{"train_examples": 295000, "crop_scale_min": 0.3, "color_jitter": 0.4, "depths": [4, 7, 7], "projector_out": 128, "optimizer": "adamw", "beta1": 0.85, "beta2": 0.999, "eps": 1e-06, "batch_size": 128, "final_lr_fraction": 0.05, "warmup_steps": 360}
Rows from block 9 of a small self-supervised image encoder, named by matrix and row number. Each number is 128 + 32 x the weight over its row's rms, rounded and kept within 0 to 255. All counts start at 0. Numbers have three digits each.
After each channel's rows are labels from the 100 images, of 14976, where the channel reaches its highest value: "top examples" is what is common among them; "colour at peak" is the nearest of a few named colours to the mean colour under the peak. Only what is clearly more common there than usual is listed. The data: fractals drawn by 1,000 iterated function systems, in grey.
# c30: last pointwise conv (model.blocks.9.c3.0.weight, 320x320x1x1), inputs 64-127

c30.155:169126144145127127123128092120143149128148137144139116058108070117107066149066084136099141093098128114139139086132158118177142079129115176116130087139142121134163124136086130091130173147157130
top examples: dark on light
colour at peak: white

c30.226:094079116089129111147077151131140129104140129138093102163091177168121178191109154122177116124139094139140094147158115159102058115159147098141084132145124113160094123094139193066129161161147135
top examples: sparse; two maps
colour at peak: black

c30.306:141098165129114146151113141144110136153116121081120136092198110122121098122130083066081192104115107104129125146109141070149145100160085205167156122095112170121182127194086100132146102152139190
top examples: dark on light; dense
colour at peak: white

c30.38:136079159155148098061118072163136169131118109088128145087125128112126095127121135078101145065114153124152110129119137057154162104159117115156109103096133157134172062125135140111131119124080152
top examples: dark on light
colour at peak: white

c30.85:090174152101172176127115124086083130139153128109165089079100106091148165110181147120098148166137190122143165129084065130207166162085145094100206249237077146199133121139127068137188249121094115
top examples: dark on light
colour at peak: grey

c30.264:140172138106162161133099165097130072105138130141077114106061110109082124123149131121072084105160168110134082153114135116105098102133091083144134100085129097181098144097193098108129157097173112
top examples: sparse; two maps
colour at peak: grey

c30.244:074127141077146097139137156134047086093113072062138102127122060093144124068079130141097147092122082098162100131139084118125147111089108155158096055157127183141116113122132168152156078137177111
top examples: sparse; two maps
colour at peak: grey

c30.101:152084098126128121146126132081132150132095148149151122130135101096120111100145108088140123130096133159159175112088093067140133117096115133128076086075115106102124115159083064117153054171141165
top examples: dark on light
colour at peak: white

c30.219:106110110121135149144161127144114144114119119099110137116133158122169164100182098145133114183133181191114111108161114148187112148091132107111194194161145160119102139138070078157127188105082088
top examples: dark on light
colour at peak: black

c30.202:155119142123146116096192116162116118121175132113145161126149137129129111134133121096115155092137102116114188161136127104133158117107090180141146089086108161176095133154102105125113097146136151
top examples: dark on light
colour at peak: white

c30.179:122121126080108146142121099126136124127089120093156122121144101118172128090071137145082172050085106149137132124130086112152158105101125110147095081196133191156112132150105166154155129105170094
top examples: sparse; two maps
colour at peak: black

c30.234:164146134139121094127143100177153132083178089132130119110179149153066130129115146144090121092102153058165152150117136120104125080074158169162101068032116101132166122094124113140083159101174165
top examples: dark on light
colour at peak: white

c30.316:192144117107101073108148106166135104137168141145155152111154104121156089146160156117117126033129100080149154101131139094133197144137119091141069094086142154130155111167110154126151064124174152
top examples: dark on light
colour at peak: white

c30.141:189110096176084160135136070146140179130158159152140168121117117097107084106113123090110139113144125091107138139096149145118089162128084116098089085062118109132151134120125180078113114115096157
top examples: dark on light
colour at peak: white

c30.9:158126155148123171094152137118088126130141100089089121060188106121224083112141069164118176106157108110127124104098109112163202160145093111139093116130139203080156103205090079173180107149134083
top examples: dark on light
colour at peak: black

c30.71:114069129164102110128144118124124174100152134164116194112154148080158096146106117130112133094136122126086147142097141145118191128115130163116113112071098183041181146129131152147140092172128137
top examples: dark on light
colour at peak: white

c30.183:114159096093125146164143135105119106139102113170116121085108104129158155103181113146103118148149193113179169120101088108171156199139151092169119163135153139147160116134137098168099202100135127
top examples: dark on light
colour at peak: grey

c30.106:171086121133094120111167114137118166124140148160157148082166081137169142111114091123117147134110082116150097153111115083171146146101118117146110106134104162118109116205106093132149073166145132
top examples: dark on light
colour at peak: white

c30.262:148140108112111115099096119110085090148117128125116102132138176114127147132151075071150106160119179165141119109110107104151092172111129114128134146113109135161118113114148126122118158105116147
top examples: sparse; two maps
colour at peak: grey

c30.268:126123099107120120094101159107151126088106118175181197078155079130200098122150082154100130091110163133102171121123153085185138117081114119114086129158124151087156138144076101147172113140144183
top examples: dark on light
colour at peak: black

c30.86:117152094142153138137116151132101113154143104122099098127167102132123199168195171072128110189163236147141131169156122106140118122155110153132170105113149117118145115156158154113161241141098117
top examples: sparse; two maps
colour at peak: grey

c30.2:108118120083111170135106087163162153104128159134107073115184107097046105096102128140153142112130101140182200132155120107128157110093136105186143124117109103111139115126108136102176073102157163
top examples: dark on light
colour at peak: white

c30.3:097139145122174169141161113110136086145130099098129174104141072133116180117165220111058107166150215091177119170097086121136163118131149117179151173135152106207137116130179110089110232140126125
top examples: sparse; two maps
colour at peak: grey

c30.13:110158123119131155132141129163105095127120117146147132104091102105075224115151225109117101183203182130190102135163107085092090156117120101148130081111186106226121149094171126114103255135151097
top examples: sparse; two maps
colour at peak: grey

c30.62:143104132132092093082133102160144182122174169139134156138184122089087135123102104143120173147121116109125171076120136122146136135157073202118105166104102169131218096146113126145194061150168092
top examples: dark on light
colour at peak: white

c30.225:105100131106102142094129103103118123110149144126127111162172155126162125188135095110157130130140125140135090139194135137118117109197114149131139123109163152112129067147105182143162143127102130
top examples: sparse; two maps
colour at peak: black

c30.64:109121090156113110095120131138104132127145113103105136212108148145117216184131160139172094140134167135123105126170084176123097115175148119116107132092148089183092140098118185116097180146106116
top examples: sparse; two maps
colour at peak: black

c30.65:158118090107121113117131079184086162095132133175170164058128100159139105090153102119103124125096145050129117114129117144114097119151090168125154120134081149202131077152112057083142167154122121
top examples: dark on light
colour at peak: white

c30.72:126147100097149160098153085112092147134161093149088105104120080114166102102149142102128156151142146141185158157106099078127188127093103112133092139162121158095136099168141149125153131135173133
top examples: dark on light
colour at peak: black

c30.117:093108129150140145127111128120115185120102097076128129138155165101165102134109114114164148109107127171138135108187079149142146118152156115114106124130109181137160136150149118135171144141133106
top examples: sparse; two maps
colour at peak: black

c30.307:175159127141111095126089122135126129113166106143136093148133184088100173201129104089182120166144142174107150074172121123144142122205125138089136119066119146076127062132113147129159090122075137
top examples: sparse; two maps
colour at peak: black

c30.203:127134156166149136122155096127158149166122149151145137106148111108157129112130125137103115062089153089121185114094087134155122135136071150113146120110102104141147120119133155108143142161142162
top examples: dark on light
colour at peak: white

c30.298:149118093107130161139141131134085107115148149088081113157144144145128111155108111071169111141126129197131162140185092123132106114164171091141133140090100155114069123119102151149129107116116102
top examples: sparse
colour at peak: grey

c30.319:138158101120119123155140102125116062163133116159138114096087122105142176080181169156070105134193171103204169132119127079153156173042096104146136152185141140170088170094152087166139209093139128
top examples: sparse; two maps
colour at peak: grey

c30.44:134200169139183137136110150134127121167155116081110075122176199115124093172167114105180071220169160160094115098147139153124123118158173112065185172090086065112141096110132150091091161140100097
top examples: sparse; two maps
colour at peak: grey

c30.21:132148133138138136116118134119120138115118100121100098086147124143114173134213101098131095201152255185119122109104091117139108141151141120115183153127135121152107121126132082117107211104131081
top examples: sparse; two maps
colour at peak: grey

c30.24:127135087138115096129150128154172130113117132193149165055131095129149095125135067141114148138103107108084123081069131080142158168106092099108091183157116169108118098166125146107138148172142111
top examples: dark on light
colour at peak: white

c30.14:145096104202095097121129182063119087102156099116166121087157152153124101101152151092107126196124054088096117100158104111127184147103179138094139147088121185083115108209090112130144106123112120
top examples: dark on light
colour at peak: black

c30.53:134147140116146179103151148128123124127112117093109051129129155123139173165178139115116070159128178165146107114131121126122110123154144118149167148118100105163124120113139066131114207083120114
top examples: sparse; two maps
colour at peak: grey

c30.39:075134122136110082165118157189118104107153119133111150124149110123148137074089174136089172073173118063120109082102110071088135095081053138112102079187140158078109098146089165153122119182149137
top examples: sparse; two maps
colour at peak: black

c30.144:138085044165160107127128111136134142102196152142150157122221132111120113158106135130130104107108118101094165124134130118101105119157120116137116084088095163087144182152137182128159068140108154
top examples: dark on light
colour at peak: white

c30.308:180104127163119136121169085108171136093149173152149197115109134125108135152100090117155139103137082068089158107147178132125088124111111175100089154077099128128152121097130237102097087155092196
top examples: dark on light; sparse; two maps
colour at peak: white

c30.50:120167139153169140149099163122131136159090102126104083125118135135118198101169149076141143128121159151119111167135100176111080135147136079150152119132125112108129124111157122132104204107148120
top examples: sparse; two maps
colour at peak: grey

c30.195:077148138115175143120130173140127103124118120075113077144108174148101155131091095106156086133112148171101116104172123165076076110161152109077190171122090136149084122118114116117109118147093131
top examples: sparse
colour at peak: grey

c30.130:105087103147104127145118084148134132119163110147146168132137092130148132112122142121148172126116085067131169120159084124140194129111122136126156104099112113156144154145134100150137064140133163
top examples: dark on light; dense
colour at peak: white

c30.5:129180119110111178178106141082117116191078097129162137105099108135197145096185123149056161171151155104164131128062084147172112162127119105139194215210156120156113173142141037174121183123162107
top examples: dark on light
colour at peak: grey

c30.191:151166152151198175131142110110080102192093098118116166109127106088143202115169130143087128199116114096134181137153125162132092180136149157142207148129134117181111161067174102140137199155111090
top examples: sparse; two maps
colour at peak: grey

c30.248:175106063086109123109162109105078082071134125082086050135179115106149112184145143050139130145125158171095135093202068088093136150111133121153156143090133125097125116133109159128129124056104099
top examples: dark on light
colour at peak: black

c30.223:176122115156153119100103089175152146077181174095119120116120068136134093128147195101122131062132114114156101126142125095165128112060119121123108113128094134183087144131106170126139147117158124
top examples: dark on light; sparse; two maps
colour at peak: white